config = dict(
    hop_length=160,
    method='simmim',
    loss='l1',
    inner_norm=False,
)
Rows from block 10 of a small masked spectrogram model, named by matrix and row number. Rows with one number belong to one neuron. Each number is 200 + 20 x the weight over its row's rms, rounded and kept within 0 to 999. All counts start at 0.
Before each neuron's rows are labels from the 100 clips, of 14848, where the neuron reaches its largest size: "responds to" is what is common among them. Only what is clearly more common there than usual is listed. The data: drum patterns on synthesised drum kits.
# gate: MLP gate (model.blocks.10.mlp.gate.weight, 256x128), inputs 0-63
# fc1: MLP up (model.blocks.10.mlp.fc1.weight, 256x128), inputs 0-63
# fc2: MLP down (model.blocks.10.mlp.fc2.weight, 128x256, transposed), outputs 0-63

responds to: cowbell
gate.81,203,238,181,218,176,198,192,203,201,171,176,215,248,193,222,174,227,172,219,207,228,215,219,191,214,174,215,201,229,225,169,161,203,202,212,169,209,180,218,224,193,233,165,230,161,209,203,193,206,205,193,205,214,189,194,180,214,190,195,160,205,216,211,180
fc1.81,202,200,197,200,198,193,198,199,186,217,162,190,213,181,210,194,222,172,228,182,218,195,213,155,222,221,195,188,202,209,174,184,191,188,202,179,172,188,196,234,230,232,147,212,193,186,175,214,190,243,213,214,208,230,192,195,216,175,191,203,188,263,219,188
fc2.81,214,207,206,236,213,189,205,231,205,167,200,195,177,227,203,212,200,170,154,169,201,200,206,210,253,210,200,194,220,170,179,180,223,216,180,198,213,192,200,224,169,190,130,235,205,185,223,203,217,217,224,218,211,187,202,219,211,161,212,217,219,221,170,173

responds to: rimshot
gate.223,181,192,186,200,168,209,216,225,191,184,191,185,178,170,220,157,189,197,213,209,187,187,248,202,207,193,222,179,225,182,227,223,209,188,239,208,214,206,179,205,207,198,208,163,198,208,191,140,199,254,189,218,226,192,192,178,189,205,228,205,200,196,216,186
fc1.223,172,190,189,209,209,239,204,208,195,175,214,200,192,179,166,203,207,250,181,203,164,235,193,201,178,245,187,179,206,167,213,209,198,205,206,226,213,184,208,204,187,254,165,182,166,159,208,218,224,237,193,206,165,194,225,194,181,201,201,212,219,208,181,181
fc2.223,239,236,223,188,197,189,196,185,208,218,217,217,180,207,175,184,204,190,230,196,234,193,215,192,211,161,188,207,193,198,178,205,205,188,220,183,188,195,211,184,191,187,211,215,225,203,210,181,194,191,177,174,212,160,190,205,219,204,230,175,211,195,217,236

responds to: ride cymbal
gate.88,208,223,183,210,199,203,236,194,184,206,216,168,188,182,228,198,205,181,175,224,209,186,188,221,191,201,224,226,180,204,208,191,186,240,237,207,198,181,225,191,180,234,212,215,151,210,153,248,196,174,181,202,186,183,158,208,202,219,214,213,178,194,164,213
fc1.88,215,179,235,206,181,170,223,205,226,214,207,228,210,225,189,224,157,187,213,213,202,189,188,209,203,221,214,199,227,184,198,190,199,227,173,209,210,206,207,172,195,200,212,220,159,189,176,235,223,176,178,191,194,180,181,176,191,172,189,183,181,185,185,199
fc2.88,200,199,173,180,205,191,194,175,195,225,186,188,225,181,189,216,178,195,243,207,236,200,206,185,185,202,207,202,199,219,226,167,163,206,188,208,207,239,204,143,180,250,163,193,195,161,200,143,179,200,212,185,179,235,231,174,195,205,216,203,226,232,221,195

responds to: clap; quiet level
gate.143,208,211,211,185,201,216,227,191,210,221,186,217,212,165,237,198,176,191,226,244,182,198,187,174,220,191,180,214,214,196,159,195,257,171,176,189,212,219,166,204,201,185,208,190,175,184,220,186,198,191,199,242,190,219,183,207,191,196,198,174,207,208,195,211
fc1.143,186,198,184,178,201,204,162,229,173,184,226,194,227,199,236,182,203,178,191,181,206,184,201,184,176,215,195,193,206,192,175,175,187,183,210,211,201,171,234,213,219,207,175,210,170,225,242,200,169,191,216,206,209,224,221,210,206,210,168,232,219,229,218,193
fc2.143,189,182,207,239,192,209,201,217,219,230,235,175,192,192,178,204,185,183,190,208,180,193,200,187,183,249,192,194,205,222,237,231,193,184,220,213,191,175,155,189,197,185,255,208,181,152,187,235,202,212,217,193,189,219,201,196,197,186,192,195,155,200,221,186

responds to: cowbell
gate.91,180,232,183,183,214,209,219,202,193,181,197,202,243,195,210,180,201,214,202,206,226,177,200,162,201,234,185,184,209,185,220,197,210,209,183,215,208,155,195,195,225,180,221,191,199,167,180,165,191,191,211,220,172,222,220,188,167,218,161,211,204,214,228,168
fc1.91,201,250,219,207,185,174,202,191,232,171,241,236,169,176,205,169,182,150,219,191,215,201,199,239,233,212,201,204,213,202,184,158,183,183,183,205,201,249,197,228,194,168,182,182,232,200,188,213,232,197,197,200,240,184,182,187,203,214,247,189,205,213,207,192
fc2.91,194,203,211,173,217,201,195,228,202,200,225,171,215,202,213,193,246,170,217,250,201,208,190,209,217,167,197,215,214,219,182,199,212,226,223,202,198,181,195,173,196,168,233,214,222,198,197,185,198,197,187,191,191,180,189,198,201,138,197,180,213,162,147,203

responds to: reverberation; text has "room"; text has "reverberant"; clipping
gate.90,196,174,194,193,180,182,199,214,193,221,183,188,198,218,218,166,212,190,188,139,216,172,180,197,241,205,200,212,195,224,219,221,211,205,199,204,204,225,209,192,178,240,196,198,182,176,186,203,178,191,237,206,182,197,194,223,203,176,186,181,205,225,201,236
fc1.90,180,224,222,188,212,186,229,203,217,187,194,230,209,165,183,224,178,194,189,179,207,231,199,218,209,183,200,190,178,217,168,192,195,209,203,190,215,214,175,166,217,163,185,214,209,192,218,179,189,222,185,185,179,184,205,170,208,210,238,163,222,210,220,222
fc2.90,198,203,210,194,212,235,189,207,150,251,208,201,221,139,214,209,177,152,192,184,238,202,187,161,169,200,189,192,218,181,213,192,204,224,203,209,208,180,229,211,226,248,174,173,207,186,197,160,208,200,205,210,186,187,225,203,205,205,170,207,161,210,207,202

responds to: reverberation; text has "room"; text has "reverberant"
gate.229,214,185,212,181,226,206,163,212,190,246,249,197,173,212,182,225,190,223,232,165,174,208,182,182,182,226,166,217,205,218,209,224,209,160,195,228,193,197,221,230,203,224,186,193,197,186,208,224,205,186,222,198,206,199,213,193,210,189,180,198,184,223,184,218
fc1.229,214,174,183,229,208,207,185,192,187,249,203,197,183,206,212,180,201,198,259,180,221,210,181,225,178,224,209,189,196,223,217,193,187,197,198,205,211,224,217,162,207,196,188,178,209,186,215,178,189,188,213,190,183,160,173,204,189,234,187,203,164,248,193,203
fc2.229,219,179,201,192,220,197,233,181,237,209,205,209,205,197,169,198,192,194,210,175,167,206,200,204,207,221,202,182,183,224,256,230,241,214,244,207,198,212,199,234,237,199,178,181,183,158,218,156,205,230,199,203,195,206,167,203,189,209,178,216,191,207,214,199

responds to: reverberation; text has "room"; text has "reverberant"; rimshot
gate.217,229,201,194,201,155,216,182,201,224,177,183,217,185,165,230,181,197,168,216,226,201,216,185,179,204,215,207,200,215,231,171,223,165,204,200,188,193,235,201,221,212,231,161,189,197,198,172,193,178,187,190,202,194,227,190,201,186,206,239,158,216,221,196,183
fc1.217,192,190,206,216,213,168,210,212,194,226,206,169,208,183,194,209,194,181,176,211,210,181,224,186,189,204,204,206,221,190,141,231,208,193,201,186,206,215,191,240,190,197,182,196,207,172,160,227,244,211,201,213,232,178,214,220,200,160,200,184,203,229,166,199
fc2.217,190,179,204,224,213,205,218,214,179,199,193,171,206,174,198,219,194,161,206,186,225,190,210,201,203,218,198,188,209,200,195,197,217,201,186,185,191,188,212,258,258,229,134,188,228,187,160,200,213,218,219,202,199,176,188,196,214,194,221,208,129,231,215,199

responds to: reverberation; text has "room"; text has "reverberant"; thin (high-pass)
gate.36,235,214,215,194,203,178,199,217,209,228,195,214,203,199,241,207,197,193,237,212,176,212,185,209,168,223,198,207,184,194,211,198,215,200,184,205,196,220,132,163,211,245,218,197,195,169,185,188,151,187,194,218,176,252,184,197,196,225,167,207,204,211,211,209
fc1.36,202,228,174,155,176,184,181,210,182,169,197,212,206,216,235,169,211,250,208,193,146,187,204,212,208,224,189,225,170,193,196,195,206,217,210,191,186,193,183,212,230,203,163,200,166,224,232,194,176,184,188,196,199,194,204,185,215,195,210,187,228,207,162,218
fc2.36,200,200,214,204,202,191,191,178,217,202,195,194,174,185,211,186,200,169,196,174,240,196,190,186,171,209,181,189,193,196,199,201,207,214,185,204,206,201,224,209,236,218,248,211,180,179,195,222,193,188,182,185,197,202,193,199,208,158,214,150,156,193,200,173

responds to: rimshot; cowbell
gate.63,172,205,160,206,171,201,205,190,197,163,179,186,193,203,195,201,175,173,220,209,212,218,192,219,222,213,211,203,186,186,207,201,187,219,191,189,212,195,220,227,199,211,209,231,149,241,183,201,170,207,209,198,206,200,182,181,208,267,213,194,172,207,220,200
fc1.63,190,236,218,175,178,187,209,192,213,221,200,224,220,214,181,206,195,237,188,216,174,178,192,210,187,232,205,208,211,179,209,228,175,200,194,223,198,166,187,165,208,176,239,171,196,185,195,227,227,178,183,192,181,182,189,189,204,219,202,227,193,207,203,206
fc2.63,204,199,194,193,213,198,188,178,169,192,188,192,224,156,190,202,184,196,227,205,230,210,206,223,187,190,184,195,211,189,209,168,181,199,247,209,209,215,208,218,191,182,263,208,227,233,196,200,193,218,216,206,209,228,201,181,198,277,212,214,208,241,232,200

responds to: cowbell
gate.23,222,237,218,179,208,163,152,188,204,190,183,218,217,184,204,192,222,208,200,197,189,201,183,185,195,168,183,205,177,206,191,226,146,162,200,185,197,226,156,221,190,195,229,197,225,199,195,183,207,185,171,220,218,218,224,228,201,190,205,175,253,176,205,191
fc1.23,195,204,173,214,164,205,209,217,207,235,189,217,150,198,174,235,187,140,195,220,220,200,206,168,208,206,197,201,242,190,202,199,180,190,203,200,201,186,197,201,164,217,165,226,185,169,191,196,199,204,185,194,191,273,213,187,190,219,200,179,212,205,218,188
fc2.23,223,184,181,188,137,216,210,191,220,216,159,214,151,191,167,210,189,189,165,226,221,201,189,186,198,226,197,205,225,220,212,193,210,194,193,204,210,188,217,196,167,229,180,202,191,201,207,179,194,196,206,203,210,260,227,214,203,251,207,209,227,196,192,190

responds to: cowbell; pink noise
gate.109,192,231,221,168,199,201,170,161,203,204,202,187,233,178,214,207,203,198,206,201,240,230,191,180,187,221,218,212,181,202,219,198,202,213,218,194,215,163,227,187,189,201,186,209,198,185,180,203,182,196,201,207,212,184,205,175,210,202,200,204,187,172,189,202
fc1.109,194,236,215,206,182,137,199,215,227,231,209,210,208,230,135,196,205,185,177,213,235,235,205,166,196,209,203,190,186,218,189,184,215,190,210,200,184,191,192,191,190,194,217,213,188,227,212,201,218,229,196,240,180,173,217,221,185,186,193,226,191,185,195,195
fc2.109,197,185,228,176,173,220,168,178,202,197,223,191,185,138,256,191,204,188,224,172,193,177,199,203,202,185,228,181,200,224,204,231,152,184,181,176,212,230,209,200,204,199,219,181,226,179,163,201,202,208,193,208,197,218,191,221,195,217,205,151,225,199,197,197

responds to: reverberation; text has "room"; text has "reverberant"
gate.8,219,182,217,213,168,193,203,208,179,211,182,199,191,205,183,187,195,205,213,156,227,188,204,129,195,175,211,199,217,156,193,237,220,185,167,185,210,189,189,218,186,215,182,232,187,209,231,206,190,183,225,203,233,224,175,221,201,228,200,199,203,162,212,206
fc1.8,230,212,205,235,180,186,175,207,188,249,183,229,196,197,199,170,239,176,198,171,238,214,193,189,195,195,205,209,241,216,188,231,209,180,180,189,208,220,205,183,172,209,202,210,224,197,216,196,194,163,232,196,196,196,165,207,210,181,205,163,218,154,199,208
fc2.8,180,183,193,183,234,213,228,194,216,183,214,201,216,179,222,247,197,208,196,216,171,204,205,231,210,216,195,192,170,221,200,139,205,211,221,203,205,212,215,205,198,166,233,184,198,228,176,220,220,223,159,204,194,177,222,178,198,177,219,193,185,234,201,197

responds to: clap; crash cymbal; clipping; text has "clipped"
gate.162,182,160,242,199,207,206,206,197,161,241,215,162,210,207,187,224,195,218,174,239,159,223,165,177,213,182,198,206,189,214,206,242,195,186,207,188,222,172,185,213,204,208,198,230,193,183,208,237,214,188,183,235,179,191,230,222,183,193,191,232,177,199,175,235
fc1.162,210,186,181,196,223,211,217,235,174,208,189,184,195,202,205,212,168,225,197,187,190,199,175,189,210,225,188,185,196,208,175,202,168,213,217,200,227,195,207,232,206,195,203,183,212,172,213,188,223,222,199,197,187,208,256,199,201,208,178,187,201,228,209,198
fc2.162,164,225,188,213,210,211,160,208,215,174,207,211,201,196,200,197,209,200,185,191,242,194,215,205,169,169,197,192,202,173,173,195,139,173,224,191,196,206,228,212,214,216,193,207,210,237,174,220,190,205,203,178,201,154,229,187,217,205,226,185,183,203,176,182

responds to: rimshot; clipping; text has "clipped"
gate.13,217,210,202,194,205,185,211,210,214,169,211,241,187,197,215,179,216,175,187,187,189,224,193,212,237,200,210,201,170,203,222,192,197,219,215,180,194,224,216,221,206,211,209,212,204,215,162,233,186,195,202,179,212,164,151,175,213,204,208,172,176,182,208,185
fc1.13,196,215,244,242,218,172,225,187,212,207,241,206,234,172,182,216,222,205,164,214,203,232,203,209,178,194,208,218,202,222,216,213,215,180,199,206,178,181,164,187,164,227,227,221,204,222,183,240,212,182,162,212,178,176,176,189,177,173,221,190,189,190,205,205
fc2.13,190,195,214,212,203,232,192,185,168,201,202,188,205,185,190,226,181,244,213,225,188,192,199,163,174,181,167,212,207,205,224,221,205,190,185,205,202,152,193,215,203,210,202,198,208,211,210,231,216,200,242,215,189,216,202,238,192,231,186,178,197,209,208,197